Weights of a small image classifier.
Model: 5.99M parameters, 24-pixel images, arch mlp, layers 6, activation swiglu, width 384.
Rows from block 2, named by matrix and row number. Rows with one number belong to one neuron. Each number is 500 + 40 x the weight over its row's rms, rounded and kept within 0 to 999. All counts start at 0. Numbers have three digits each. After the name is the row's rms in percent of the matrix's.
# gate: MLP gate (model.blocks.2.mlp.gate.weight, 768x384), inputs 128-255
# fc1: MLP up (model.blocks.2.mlp.fc1.weight, 768x384), inputs 128-255
# fc2: MLP down (model.blocks.2.mlp.fc2.weight, 384x768, transposed), outputs 128-255
gate.150 106:534515456455538520493451403512522489497525533540478378481554468456530464524493448472533579510576545482428515475495561465460465511517467519427485502558512490514539457474478474424564516430479522531543485472522502506535530524485518548506567463503541582454403494457518490521453400494531490455470583566465466468489438473425499552521553517487560427493449451463523548548581586534496477423539
gate.151 100:572527497473497508511557458571500522401533457512477561511479516436522469502432446464585557508418496537539531512511516452459539518557507491502512507494517477495515505436482558423495508515548420565543575437582540534533513534535474503523503498529499468527487565483465526461507543456476508468455478517495482608444516504478508480524492537546489554506463521534465489534529480525488533452524
gate.152 101:512402506489546519455478422543493560530516500486536527501506518460465506466510543425534477495488454489486535473475529462469524472495483485461442522414418511443508538489492493492491492459514477498537452527443501509564490465507496444454538542533453482556506499532503475512545540453426540419503461533451573542507460562513538523526516521515566530535550514503567498488509474553458539477453
gate.153 095:506489510542504516458455571487435503514574475463435512569439571512489500557540545604538494479529442512508485456519467434586471543480546526518548532477516479529479480462488476493477464441539493453502523478477458476473543502481430493552518520551542508520465506556499443511519538538520550532490543463489542479501518464510538554487558525533484615479443556583513500508537564451469490515487
gate.154 093:502508479481443497478526469554539549483472509439544527434495528531548510493451505486513539545430493544598559519528468488476532520484496475444585524511495477486517482492557469527615532558490500490544499527516486488500476506525446438533501494533455534535513561514477518526523541463480446549518443410463475513466619491489473502462451471478540479426475483513447531537457602542545480545535
gate.155 104:471578468479452566555479455474590501497518448506546556514446462538470472503449505470515537524481401459543467502541477500451525527474470443470454496540494439480515558522539535489488494451546557538525494416523425513476464496550553501421521476536537471482546502524486525490494498462585482547475464512508480551494494594567545511511497453531575477494505508561553501551512499447464542508459
gate.156 103:504399531491526485448509494455517559453461476525534451522478499460505499498516483483528407441451493451517481484478557579491462437454458545544438518484453554476562446377519540499403560512474491503527521471535518517479446540580478541461501463494503454474572527488481543473473465538487518561504482533490421490482495510531551452545495558536484519482458503546516598431499527497507481474513
gate.157 096:562496532527510492522461519495482532546460508511477465498446543540478499525466512464499492484582489564469449511527450473534500561454461525486456461490530485469419415487559480526481471488482513453511479519500485395515485481476424430575490519501509471569444467490481480478549477552501518474482466470513580534459511498471559566504504486476551521477553467491499488526440529454509502552463
gate.158 105:486547528503561502505465478429484460483512456502461533495461516488528495522440498521463548539441519531575579517506529473492595508470481468525451496537548513493544539512525528531615586471474493488531562473475482549411475510484483519424490534501535449436499432503520571497538541472467433534562506596415489486547506479505573463503513514504478535507474494525493558477518477523535559503472
gate.159 103:539598464467486438487536511528469513611524544482434455447493523476522478461490591512520490441552510534471523498533482543436499466542460476477444491519419528519457554572567479541569456534486579526437465491582471534557439497587516507479547509519573514542525490553533534536541481558521473463485497519536485478485510477531584476465459456467509549543513477447519530443496448523583471542509
gate.160 095:475504549538512545498488470532426485494499482397507517498485468466494543530511577430502412486482442463504532589541486508563483572554495560588533432447503444548472452491553603457493473500521505514456486493501453460478483466550461517463558511522398535587528483543472557471498499491601484541501495499481551486500489412467494536516501445518426474449532533473437535561502419561463478492490
gate.161 098:464510439522548473507522477435480540498499570523578453486530552504506524472528595481552440588477533444561568549537479474493502523487501572490445455532487450509479501462473490481542477528526494497479470555490499476433490491502452495501547522529589506536504580515461499505552547483534568539515485510516572540493496492500490535495540511455463487534484560537476563470548504458501507500483
gate.162 096:480472454514545504508566543465464550506447498463410491532460543513517492534528464480535544452488479503538504459443488507440515460588471528443499466437482536487516550533440519464533498535522487506471448467446533488461513469464508518453497517530565505543503427436487526566533492504445563497494498541505512518520500402530495487512516436454579446535583488541558466480498467489520507455489
gate.163 098:488443529589450526518476503570496523455525446481485533453499550538539453450504508463493530470544482497406514505444512495459551454489579521494535537576466512458461525545516500538548446528480461583519499470498484499520559511498510528563449469541488474475488544479514522492475556510474449495526478529478472480553525508554496475537445488532509598513473533451520481442487499501486490533441
gate.164 096:498462584514473476546442419470433523443460517515541490520508453433449488485504504412535536567483489498483491441472414413471486529563481482571554454531573527537566530513469453496488523506486429472530480423448534549472497456506504564481477517549549523473438519462483485500552491482588504529473561500436533476483446474479487439503472544558544515511455540550486488465549523388502494418538
gate.165 091:578610421438533529455461484534477455466501411461514487547567435464528479520493493454498441553444430547404478544586516551484509459547441502567449472520527449459514527516483467445511533508431565445452484486558516481480496501517567511532511472568455584475467439529499511483440546505556494578401531504492538496443433536518566511516554514503468520521499529494424475493522481508438484453548
gate.166 101:498542564529492482505523508493578504501497530433563422526471423534577537510473529502479534521423495603472517477503483492575499431588468526510513541483541430509544468516478494444481530540503611463489500468530443492544456531525557488442461461529459511510539499490456508414451461406519487431499490478455551498527493568410523484520550568488511525485496474494464505549500518529420467660491
gate.167 099:524506490444474411483481491485512485519547573508453522517455511524461525563428462538516527529499508451499487492462518507426500526509455572503429491576526588475529502522440424474489550502500559544548496491554492466504521483469480552505452627426522477561474441500470532461490534455443437513583475469426513452509475464466512460516522481568503478519519505540472554517512465511485515540449
gate.168 096:539455557576501490522527533526453429439480453535488538530360489575523497499508507441565567568463490492570440472509495490472538461462538529480521497535488503494514420629517505565497530527551409469503484490487510492489484454485485499498453456538484511413531577489489472510456508490441490566443490484518455512507476462443436546480526481463525467507535489450485577479574430464514568538509
gate.169 103:500468423467462526508424499465552475543544523550430558502542578434473475482509518461487500436543541486532519489489477528540525426505526473549544494562453549463511584499415487491493515488576515556563459510462512433487490467464441494500536565484554431525493501482487388420496511555466494505527479452537492540467419493570489471555466493454539499566505489519544498481503422464459488517475
gate.170 099:530544473409507504480468521553479546513534546545476438536510521478509526634509524503461439530452563477477476528556434400521466556570487477481429508534373474526475524558461517514544488477477469523530515445534503512496437514497509423475526519408549521474540519548546451507471315492518461436519478429484539490546522563572466440491559428564466502520517545525482498517554492458452479562430
gate.171 103:463485484521477483439469582498501434515455552477530538450458544523479428551526543555467500547499491523476524501467542569587467518487522485554508487508551511460463545558507511496521506545425501514453534513530500511431495504430450478555459507518511469519595518484570406457465479410444507424502494502502439476518590532533485546502498496457529596421490529471540521470576442494491486502491
gate.172 096:527524486503476494505526504523452507531542462494491462553475508463470555521491474515509491512528484544489486572407504463499528562519508503480499479491563518471492477501515523502504465448563536519563527487505475507476530449451518570461449513511475534509525537514553482425555522428500478509570478480463455478547450451497478469460482503512497502547468479480433584443522567518427533515505
gate.173 102:488498470473484437524523528496483512449506421463491505548458469564512505437471499507525520500463499542610495477488583498574478465504477528544499442454447539524497458487566527514513515496506451459469536481479510554510503458495546462504461431401527505524516492494485506467534469442493432513457465573525603554493509528451513486389475538482521442520497399433393444496549382473479560502465
gate.174 097:575503520513517561478550521440520489541505421517445517495484486468495494582453544555504493501455468572513534507518501541497497477546542543502414472486468556498503412472422560457462517543525529567499540478465458477501540535558470482514539494482541462570492424495513617382531530483495505497501528601513496453506497437535556530435534442532573503467418464555551535528468561494537459507473
gate.175 102:480552507510521539517487512523495472494465466508549475483533520437518548480546483502570548500504489491459544424498531440449522600501485529525551539414471506512486485532481377594454503507478542520432472486593540450390388506521508535478551469477477505481478584505428468499487461519474526486497490546539509476462506525468546481497495469483496474532515497516537519541558544505545508517454
gate.176 097:525477430431517513494512529521478514560480496462501535470417472458477548553572496510504479573479433454551453478545512435406545571534556507547463517412425547494523416475488547510546498499446534478506526484415517501509502552527542497474487470534506420519465469415520503458567463508484576489468493481462478523597439503511535433481554518517506513515609444455460506528432489427410480467494
gate.177 099:490517533447509547479531494531474439502507535471489417485503490531520568543538534510471479541496525554541512524550404556467557500565450454513513511430566508493505563489498561600529525436475559488503474542522510485508536515481551500460481495467492572564526427428469483458386467474550507509542486511493525485474563485529540476540497532377416468508478417465475449528547481526444497507488
gate.178 097:520546510507487547516518464496507563505525578482549545469469502402495485474548579558504467505545471430481525514514519599467493506509520507514508420499428557493537547523442537517506446551444537430492525496523473492527437531478538475502584433528577497519502518534494569465427454568563513571464452496502471473453557510545600488464492515487548477580499570497525461510587502417479533490452
gate.179 106:483537556444465486507527498498475571523490440484466441492525478522514490553459591499519556464625526476538459512480510455457539430581536519489460431481479487473504562481477491486496530502526475510484481557526494474512484523502523530498477496449573540543497470514532415490479565492498557533489469533504516576490549481444484572419503485480481497497464538437463528551391537490490521525494
gate.180 108:465523533532502540503502506503537489513565532526525422471570462535478492468475569588534454537471603554432494484519506507524479471559486584419524587506496487494530521610516521488496530473493517498477499505539493446531473487495550470497530551491604483499512539500492425565480465510448484530497468503532434500508482522522522540470510504538541487568490552508489559492533537555563505488594
gate.181 092:509513503512505521493550555495400434540468459547507488551499482510493506480561454545514570466514509462541503529515503499555476445548570512466549432442472489589485511514466543521438511469455519493452546516530507581532543457499532534454547485550458410483511539533472492585504511458429447548548496452505557546481537559570465462549496469514505454447489520556409448561413466504451508438602
gate.182 090:521478509525451522574525522445513483471527516512433442516538422551426523495480529414556458443489533542508516450560470496498442539593471461461494484417545515549451529513494599499516510535527541552416460482500534528481543496515452468554502483485485428557483535451465497523498441472493501462390495547553470538463522505461556551510446469487466527471519516535528513524548509453505495480515
gate.183 095:461497641445502497513527452498498439453500547507554510552464463466501536482467457509519453485440411489514507494519467430488586516563468493503549500430513534540479545493445557495518553540503487454528471474477551494537527448507413458448475506469492463459602479539494496543520518452499433504499478514461563516517551464480516475525533513477569471480446481462492499509581463486485562474445
gate.184 093:512499503524469560530540498533465459424484473423512461579548463552451526555438460506535458566504498535499496529529546512529516516510490477463489502466374501487475447498498554511512462481454543469429561524566520557557451523515493450498486544445498419545528608493500471601512467493487538511537533466498505549495516541496553511557478479489543452476471477485434430525432420490497528527485
fc1.150 109:471459490522552592518515542481547457499504507536523501474513385470456488464525566532497431573486484518444529464565482465501507507505556472515494553508539546478536475492505429469589441581512527487483427530488443474501471501498508515528517491511521450545567456549521511478473472521475474521486434467516446493552508540478526487464447495606533558491548513431446543523485515465465536421495
fc1.151 099:479488534590466480532515480469528456501445522504442545497424486526461452495478541476480553446502437477443542497445552515468478559500541540477548565533501499515534461484497477511494491525516437488441445547505513460476461487517433498550525483441492527505534511506469495428495466494460439545487546413508473457512486460506481502515530453490453481436552533479451485514515485545429403433461
fc1.152 106:492539478536480457481527483538487542473534487486443518477486460522452524528490487517570525525483582508590525501478471505443485464495458482445499476497545529594523464434459487541533487492505524555479534517526491543510516541498487487594537480458471469521457462518431493475440523605497463477494499494589565475474519564525477548506473459598485484512461486472505443565436440452542485531536
fc1.153 093:444442475572497543401516536492491525501488504455456474535524491447477528454497438474441459467438455575449496432501421480503478517548516454520554561524532494527470505540446451495502458492582492445547493546475482432523505423487395454511476450508586510532431587563497482474490564490492517453524511483509444480513485498537477456506499544524502549419438558524487451546525515560491509565515
fc1.154 104:494423537444518503484449481603440555517493522485581446444563563463533496483422455505498530458511517381569466522460494510456490545494464503572481496478489500491464494478487480543501521481449492494534508442459529537387468521585528544492472519450499524521504481497485540472536541425540517467460550519581519576460538495454534423491512557528506476522475565486551521492543434511496524515563
fc1.155 101:506411469495495539507562498487598491506499480483463560542500446511482473480578543509483517445542539491511478469512458529550562510502516485475556564448511549555483452476528524419471489564478507465431572515476549500591474517625520448505505520499471484475427498448428455397462506504512477510472468567507515499489472525472527464509429429482501538512442405473497485490528575529527480500502
fc1.156 103:411487518494475456514530544557497501467485510474493537536508457469507545444503482500534484475521456521551527404509554438507491565587535518496460430424504493420436538489533566479523520555544490547480470576463554500490524458499519509405458521497502421581485412508470471451462455489542502451490579495523526507526538518499555510517591507503585504577506530509571440473527506489495560486406
fc1.157 095:472409491494470536475495523385523394421525457529446478487541464569559484482503468527484455553466509543445504529523545455551514525606511478421507582490555544558510531443486486456503550501477461520480458556494496519561474520442435525483534569518438496440448545487501450542579509460408485482520523493496494515568467434473472393488524601465425473520494527489500486482468508499531549467500
fc1.158 109:442507532491461569543456432533524546385485459528455448509469467523480477515490546485588487423620489478544516568529505554514461540469455483524559464434470487530457522544526512551518521608538585526494467432549533547488520488484515543598511505501501421547490534455429487520527529549586544508549486452469465459507480491528509498451442480506531499481548521516538579450507509399500475496454
fc1.159 108:539457554482503527516460430500512500582463519456574513416507568469478538453501400477438481510482520525454430413465507528484479510459499466511466547468471556452492453478586377526498462548488587530503519495494545431468556552457453526522488461523516413524481465507449505425521482490408452461516509458493516499516503509554499455475529497505560486463519461432498519469444519519457493491490
fc1.160 097:471426606528531493489485536426559513440534443520442507450492518450566448487477474471491467500477465506466435403442505485491554545532500544510534540511496516517456547487569410432529532533524552564420503451494503482500475485515454494483455468441514420402539533517519463577550557527501473492457550600547513515516484497528488542505523591453611505547502478484555501408510450506564587513427
fc1.161 098:512512547485481454491495505465478559480512526455463474511451500533524504504498448490493506482540508450486439483457536573497496575508375409436531488466543510456526470442475446594463466516572496469513466534423485554464503483535444549440409464530496478468466508483491493535502513528471526452458495521539524506510571466591411523495406429497516522448485521503527501507519518503441511573437
fc1.162 090:572479520529486475466492456418599510517551568546423496486572437483487456504532495494506464537436547550516521484511531518484520477475479510519529474448463497468509524439527421463445589501513513476538521527575522566504467548433503466544548544495487448522412538542514503440478478507521509479577481488476510513537501530488467478570503517558432522439488447561469395509529501535475526458580
fc1.163 097:525549436500523485499581474481472468552524576556499470497497522512489518463528472534519566541543471465446464516506557480498488529474514559566524564436482579494459473442466445498480519543455569530438467505556488446479444488495475533460512509480440536550515498466528514552465472447514548484430538449536541481484460498476503526482499494434494514501573553422561535574531547561506487500454
fc1.164 099:526455502531550484474509522558480558501531481482528501538547500533479562502498515408491566477490585510512485547488450422546471426525458501456535436487457494484523538468430561472532511541505535487536514578539456552532436522581563551451564520478471567518546447479452507535558530496514511504523424472487481453461527489481495459474492536442501546525569490454490567540491547444487504495510
fc1.165 096:553481569423516471512461528509552565470601444411495489504538522546501510486568526508479429429501532505469468540560503460508489521493527500475577513412502455554478467495507499457565519441546532530497422493520501545530520475510482434507464452562451528473430471512454624457440545566553441520487465505540527479466479467468522507534503578530521473442498487451558506541462391503560477463460
fc1.166 101:457451523509488513450498488478471479502510429446449485392471436510505484450509434453547539462463475490478467485481451546524548456443489512463533463408502487422503453494526435534491505458603523494579503478479509441458618482497460448505590535520546501528455561515526546489428498513436475536490516491412496464439413430471546474475448462507499477498511518457510463459529497452526463480592
fc1.167 100:478517537490514470498533474495407521464557530481507548527514524455517455483513524523544421438476525516509471481559458526530519568423529453478482484444465389517519424508490484445571482442448555467519561555563479566512524511528461513513560479498541522515500506526539552538487560512484475486499565525536454590486499500483500499530464488470472513570492458500493527544439480503544467474508
fc1.168 095:469495481473532430470444420502561463547496431474481522498503451446506505429455492612576515514578556425489500504519505468546547514486525505435526499421479445521504542530526543550430503506493531510490480504466490423471505461489491564524549480524525503524475462549483474444456457502488497489529582497517549524501456525423527499481528562523549494488519525453535481514515505446545488555461
fc1.169 100:644529494497505497502473514495492500496538512495586493463545471534460505574550504531485449584469517487438534524545543535448452485451517563476516551473478471416568462483510519402511534531448392453427508396556543561542536526529560508402414477492415493512445456394500539570536439504490518466513467527587480540547497488489525488531503461515537508485495567489501547513530519441501557461513
fc1.170 104:559549518517557530521503513473481549490537475534455526569485515538481475494541513569508485523491509580522437477476482508559570476611554474460503392585447520554470455524528531492449501501589445487493493520469428502516572511454482535486544555540602531506468459502500457558511402516428460469519540495562529420514483417504484500583520504479485516438401452551583469473541485470473520515521
fc1.171 105:467468557502506492488482537527539455509503569474462471411543505532510477526456539527487548504480526552460510464527518544479577502499543518528528486518512540447484553460479453515517547532437501503486504599501511402459499502460467426444500490503501517497499479481570419414494416474512450447507510489529476461548526486496516504511537499477516564422543535462469480496578562542582526465453
fc1.172 098:501507513541536446501476510532512531483522512512486490517497470568450557523457514540489477453496525539461470537479413431494536472515526519489398511478485505539463466519524533517510527474547499525501489579445547521528527425476477498477442532470489496510467449522443533524495492424535492596556453545563511548496527447466533584503453494508395465540448547546513486532450537467516475418527
fc1.173 102:466497506548529472509417488486453454584477497541542530513449468496484524473477523482509529536523542444519529481540477511456562528494542452463493506461428472515472480588523491494452457523524513476469439465568522495501530565490541499508518521567430547561493535551520480455537446468498455564450608447474500435427443454455443533512491548457491519476508489507445414564409422470508506511574
fc1.174 097:517534516530515540541587480505583434420465453493544479581460454473517444540494505466579490504512467464464495474484507464545523520507511510473553464460560531538512506496489482451556468505520573512531405480567434507529509528504558519486534466474521529478501500488452500468469511506524498479494436410444550547496473484477504597426472478479566524478462504455577498430548530405501581487525
fc1.175 107:532491501521526469514483451465448535489509552510529536479589577544506453487481579443488494517484491452473523452453497551418420560585545577538503561516391459609442510562537472555546509534475462513486509515503454504490453484525543508416449515551529471512414456473468493507518490498538449527497433513456540490453465494570527512542522491447517496533505464432519507549628531425573519462515
fc1.176 096:543484497489470479533533476507479441493526516485481419512516485452491477596469509479555571535520552486533538566528535504526532435474446535520497445468521468473522547449512495452479502450485545601458453490578518560509556532469494485469578454412461489519563490568475494552503534498528456462510461489474461520468477581543505611478595479484492530447498530528459526468474457540490525514493
fc1.177 094:553504412481510501434480519457536414498477539532473588443516502463567482505503546555525547513531490551498505500507545430494489475487514517553490544487448499491471486468546459529482514472481488557433485384488444543491469506457428543548508510478490489491506490576527540549451496476405441464530519498520476544591496534525606530490541472493538496482442530489484522529457466514494493519532
fc1.178 100:485432497504528547586458488435590506486542497524528554486527461488512497512513583524486514454481515500570536459500490518459514527555476570495562545438513489536500492471491483452492513509502512475506498518480487496557525503500567458456502481464552531502470511504421480617535385500443503545467475504483487492490500475504501464532541570523552482529511442492518431483483518414507513457482
fc1.179 099:499506528481447428419547483579453502523437459476506488446454540498496442439494491512453468543482552561467561531538455553495561506535493504422474478531488468574518496545499547502480459462462485514499547481589497497493483458520566492479487497540468460519417520567580471428460474424551516568560452509489477513486503412461513498509473485465494495475474495545495467506553504554445475466567
fc1.180 107:478526406421528463477443538551501469541533534519491511507491526523445536497515512486452542483564423502474487522490512502518437506529507524503512451471481522497532496510510548498505382443517495605574499475460484477537464465513468504529490495519498502538480423516482508499530491489498506559452439570556484602484491532506521586426439465487533463562527552496449451487452417507475477527466
fc1.181 085:464507579515509477524456548498445465552478471504531516520549550517475534448558478507486505474461447461504510571547530453515539515544457474457547462467538452468471498508407461493463527497552482462518508436514504582537522514451507458399464506539478488499481512404440472507532464485559438515518438501478493533481550513565498524477481547445484520462490586477532566498557510436455476400512
fc1.182 083:523506530419513511566496514490528473538492485463390527567484396491497507533491520454490595522396451512458506515524467516550519507565439525490529472515514522447560510477495516521468506626554559530584488425522453443506504546459462564532546542557554430458461493516505493468485445497506503553468447562491397526450490518506481540476485516502547509558519543507546474574540542485470541494465
fc1.183 098:481544549500496499496555534519459434455501503516501492610529481522442507418523468522529527470415446521461504481434461502560505490558539522482575474476520504553571607541477461483437463563483520511527492473560569536556534539485528470495560539444459491448523554446597490494549511499530421531563469503426527560513516449472435488406484531491545446456524501484491387510502453494516492473477
fc1.184 097:428587502430490502450445452474521529516506498597476517518567502490472547471464523516486538534470470530566527488489506579530486424524564462501485520530506526564441508494495491437511460558496439483511533496525506609500552525466553521556510503561477482488475517520526507527520483497537486544542464442508515513474525530446481441477506468495564437500532517611499375574502543495573516457476
fc2.150 106:502543498475471535429522499546479511480586499523502521476483496489489456459489552578476481459467431527474455449537484567488477522441508509561513527470470529538514471461421537492477441576553496521522498548496521435516528512515478446493514492482508497516526416488577449494456566546518520520447473490565474470559448437566561486511475576507506445510530527518437551551493496468570452450495
fc2.151 100:498468580529569491469525498512448458488446502429451499480490511503482565533531482416525527522565477453520441502480500495463466447460423458596496475571453531557526534469465523519456502491522511498514472448515481514582597483565512432583498546522459501543548535554533457523455523573504444538448485509518481440455514480506504471532510420509573455449516458532558458497546540489512479502547
fc2.152 102:514535541551528475426485517525551530523482418467526560511529466423490505477457516458481490566395485442504543459497449504498541534488485411459513465481580511482561529481445575525499475516452503472487477527477460503533486530496536495590450459574518474551571480489453503441473587503537461518503504491430518463491521529507517514551495478489551540456531450534532518548539488552523486533505
fc2.153 100:546463445481501556482469519461531463563439520559481553451512467510540450510491485476540467492443476560543504497564525519545537501531506490501546520567492487476468560465489496450449457470516476506511489489500507571465541436499489522547485480534508472457544429539475518484483484510512484529486586564563446461376508506512529487468497488490457473435417496504519541489517420542488504568480
fc2.154 102:560538477525529497499465500492470437499525360440476498518474477448510523417521515447501531495465537536492480520516532523537516529522440507530517489479547449546469564489500557457461506526492462547474506493511448440486498528414478472479530493509548493491547493564444513462507601615530474465472550512577602412518439548459404480476520525454463503538499526471492534514505397540489530508356
fc2.155 100:532541489572497516508527433484471476492529543422419453562564480501597528474473407421512523496448499405507513527452451460468413482527535487406533510536539477576533484518494510526519523476532590491552490456385548453530532466488535470503473523493408469501465489500511459578577496472535489503491444476446466551440490543483516503513532456552580488503427510476495513466465491495459543469485
fc2.156 107:541536481511517523558581522424524558484463490496456598537399541506474464506502479497461520480485571477523464574522474473486465483542471508498487444506455560499501530564509531510503491453498515463541496540485505560500491476575500478467482475508531583480388520521518512474610548525529476599536529460460455550552514378574442450561504503454451547560473454512464432554565443485475560510513
fc2.157 099:494522483582458596481482455527539420520505550530408528540484506505469541484500453548559446508486490508516463447474560505487430506536438452535453490594507516459513563468438541483449506574435496409475512478459469538549480505520470490526446488530503468463464491479466396528462511552504511466544476484508430497458465503547472453454460452531523477523508500534486455442485524531513567476494
fc2.158 102:483420490465533535551469506519569487545482490546529507508526504504443606523513477375443505452511507469456501511548504471524503489508499465460499480546557506527504457506609516414498496477537427475505455434493493461568466516524539478451519576461549507466491514441488490483519489513518481538529457565413481563465504485492547565532537556443511481501512497434415486475464525508517447545537
fc2.159 101:457501527455469489552549520453547481462492560495484495548478499392488540554478533570522486530475482564461461464461505520429510502526474475442583530497539467550482543468488462488591476448481572541535507364557518499521517481445487566536526452498445472516461466499499533523507507548467578429538475501512537457514463462533465481511454534501415530475538558490443475516442452481411450539520
fc2.160 103:490418518511422501456486457532536493546491500507502446533608497446501501542470476550456495570442425550538544491538530595505534530505572435511532497516494527439584516443479377500524516512530494472530470507479547504482466512450507464469553449499478499488575462505536474476524492459462449438447486520456509482525473529569529454489519503456443446498535448458505496503475459504511504532551
fc2.161 102:440497482532477516515466467448457469528411479498526522553579505417526482560508410514417530530485553558450488562413534448536477527509525507548471480537487483484563461571467534499474537434475509499482527466492474481491434487559465564528545483509424496501552584446510509475527424406513498509530448506515507519544392450427509410479531485509441469529479480521464516540452440497531539554494
fc2.162 090:539489507469505556509479471516521461521522340487451516502388517477453452468518466477460562475458494563482470542533494495461509492570519516486513517444482463486472440574431505584459429434494542541487525461520504456643490491550519468470472504513454516478555435515492519490536542508529511479455534491497497533516527417485496543516503563495555536561567518513427492534489490481536484540451
fc2.163 100:470493449406530521541517533471538485524406434593494448512464512563455483555559558485513435480560515404512516531575489508472545504498514486423469500490468474521565486528475481471601449460503568494570467463490472529428531513421481412460507477483502477491532475504512551487432436496534523578532551593532491393570583485563487539469478468471438487492463471465445517512436525456461479481507
fc2.164 106:488511460511548537481514480488519478515499463512480514504445518547524500493458498491549553535547560486483527473518542500500458516518499462442464454533516485546448449510495479513583540530432488506446580522530595475507536551543534507430515441492503446450497534503506431480452499446541441498527558424571486505569516525505474544561454525473469489483531484472570507390529482465438490458505
fc2.165 090:448438549523508488511505417485504488477495510475400463517518502505518488515477551435473536513512490518517441524399512513516528462544530498484543490485476526588543523467512532551461482533495485409510544425467459514528451508549527470542569509494529429475513559473511494571510399499512543501533526540483458509436503505485540458444458438560501490492514468479442510446575472506525495589481
fc2.166 103:515394530503508532549513451506479530529509503504519473496478533479502496444545576420495487556501476499486471525562535511468510488506472489469539523514484457518453469467463464556478490411480452409508566537527494501520510518514490480423510473504467489476512515609549541510516496549483480522527435525482437444390461491544466456558405581448549519535503524556471514503468481547439493479482
fc2.167 102:485522525567528471488436500498512492470460527418448586496421531403489515483497464470463521591505440569455508515531477507470495484550401518600526457535477473435512551451521451476544495443545537483496487524501524544473477523487447531483484489473514478539477508483552475473396497558568508480485490529493463471586469474511517526524479486469478489508460559508559453475520447511521554533507
fc2.168 102:502474536514459478521508428520504557489499462563419547529527561516482455529541450488510512466470489455529538474523480491463512434518492486455503545478518487570477594472418498545523548561553555479426529422472529522524473466497546543590462467563438471531528565455582455483480558409543462545407560525511455475496499552550476475483519515457426487543488534528417489596514503572485434564512
fc2.169 098:545521534526571537512538467603526514459473516519562438503541550541430488485525536405484508537529498472501492481587469464433402449433509491483533512440478491491474525542493551535564509469477504515526465508506549553497526503432448522459497519414551526429460461526484461479561507490481508513474468507447455520544488479551530507560464470459495581489468541509464476521495569539394533557537
fc2.170 103:392496483430491526561470441483498518515453476525553488494453383538484520518468557390503471386515522561414492523530468516474533518495457494469482517480553500504468483482493490495525473408483521450490475499421569541497502539444486512581494487492513448522518514486434473448477515481485549492514425481496526544555515461533442499477460503555550566521476524404502470430540489467475483507402
fc2.171 102:553525430501543549452478480535523488480456550533496526498437464496484527528542493510516466522527485525496486453569457548490527557494570429584537423478553535464489490462524534455456488550457493540460419453460497479460458512525424510485514488496513513477462502526467491517479513467554531474444467537583459459512532528464445495432537491505465511533546500492466493536522545570545533476560
fc2.172 099:519479507519488538474556562516543489564536489465444546504551532554479487485487516465521427445497525491565541572546478487490520508476536452481527472505539478466487461471439533507540484500547496577479533516514507520511448414514502495459520493525585571498556526449521523518483461451493487474488543490485494502523555499459526541501434497539535500522564511526546496476448548441490512530504
fc2.173 104:481487483479459492502470513484522502491473513491419548564568609463504500484478434503526544519484505577474484536512540495471505518550513493451451451472456486424472508545364525584499533508460554505425539444533570493519516541479446479518498468496528498567519522535460460485452521395578505489478469523453540555485438578470448494519488483488483547542492467534469532533474536498536498544532
fc2.174 102:485441497506524509503483482497495534492549461533453461499509463555498526528559528509532474423513552482490465474433508510494546566482508479442534496501529504563564478462469515493550471497532440461525486476494463444562487465468520529440522546512502511547484519541418463532558436523444416556448468453460498519525530479487458510449520513539609532511576530453455558510452533517471452450440
fc2.175 094:492469493389504519469539547548559442471585438506478439482508484441556484476535496429503480445494518500507528490518546462512559559499573490469492462476482548491472488504499461541471518439573507516404525573483533528430512520473551502533481462502561534496498524448454514560415507483479471414455567451427588471553493562460510527488502459483484484455482406508528539592470446502496558535536
fc2.176 094:501500542486557492542548425484588465538525562568446422442519488508533482475526474566531524523565561568523516515537520548487541518517553483494521523487551543521545500491439533533453435519566548480468504480537478469610508527440634473558466448473510509492496495535510530538479491506507448465491493535523517487449523512492518507546430493525383470491422455565517561547501487482497505470552
fc2.177 102:443477503528529471509520487550443482455499411473539467568492454454477499495492535497540483577431500412465594479490456513511513503485500492508530538563515488577536539548466587557425491506509579493498488493514503494505517426511551538503534450441497533533481517561516568444543593533443457526496460478495531561456458525501544543529486532476487481468432445517468435500536443499522479437499
fc2.178 102:513558472510515528472464502462495493554525592490498453497533471522582504498536638439526421458374449535494493555525496467381486446526602460468570526470522528493536545432457593535514520493489556540571489516559483536534448490508557550502481471477463482479551484511455494565575483559500488394486474475464505512498459495542535480545483532497542551432507539483512486507547502439545529481456
fc2.179 100:465525430569534531471466562534456565448526516473535442542457479568476525531522583432526462547471483423486498501505545519521468454498514532548454472572480544464513527498514507535490492497511520536462531545474503492419499475509447512461478440439511491552562480487467435493576534490534552480479511535556479468505649486457513521494541504543574478480523507560541509540523498562535563547463
fc2.180 110:509490518579466494494508505467528517603504526546498515497536464495442484539452504542561444513436535484551562526452551522543465476487475474514533480485527497497511543494396491532567517469510523512541526548538482478534542451516471519519459513467578515617450506482496531450473489557567480439482506446498485518516506545501539530533501518567572527521513501547422628483515442505517509453487
fc2.181 101:536478512527526538505549460472574432511506500460536490571440467499535496507514567528488527578486481508448602463420530518478464545570478474485508491518520526496529509473518461465479520581444484441472550519476464400442505500544544495520485451448530424543437471557565440485501520474503432434532540428525467527518444420504493508500487579539519497494442348552542408533530490533536554516443
fc2.182 091:498493419563502559549463471489534462441435458461450451476477507517554523450500498446563528516565448555461531461369506557618544530541533548488502478460484446522431515479491466475474523491518512486496468575534436429454554508499545474534553502517519523479526488463487514603478475527442512527573495419509540471523522460507492518466487481494420528509485529526488478544594509456466544489497
fc2.183 100:453443494499443441525532458478492530514498461515521477482534518437507544507505563525514561496517511527435426526451473518456507458526434411445512538478520489458507519532429466478506491517449483517490452522530495511440528430454545520506477541584518599503457474502536490531528462404465492514545450495502511473512524461458479492463521494551475490516546406558508481525506587511438524468553
fc2.184 099:473503420541501503476527536471591498453468528542498545536596538542491503573510583520532528460451523490497504521522493461558479477482565508517463484488464499496574561529477570477486587545479543564485511527574438448509505534543583498562476493480471498503551492445535441558512489451541467522526454504508595484512508477560439508506476466477491594527546491507509611492464546490509504533493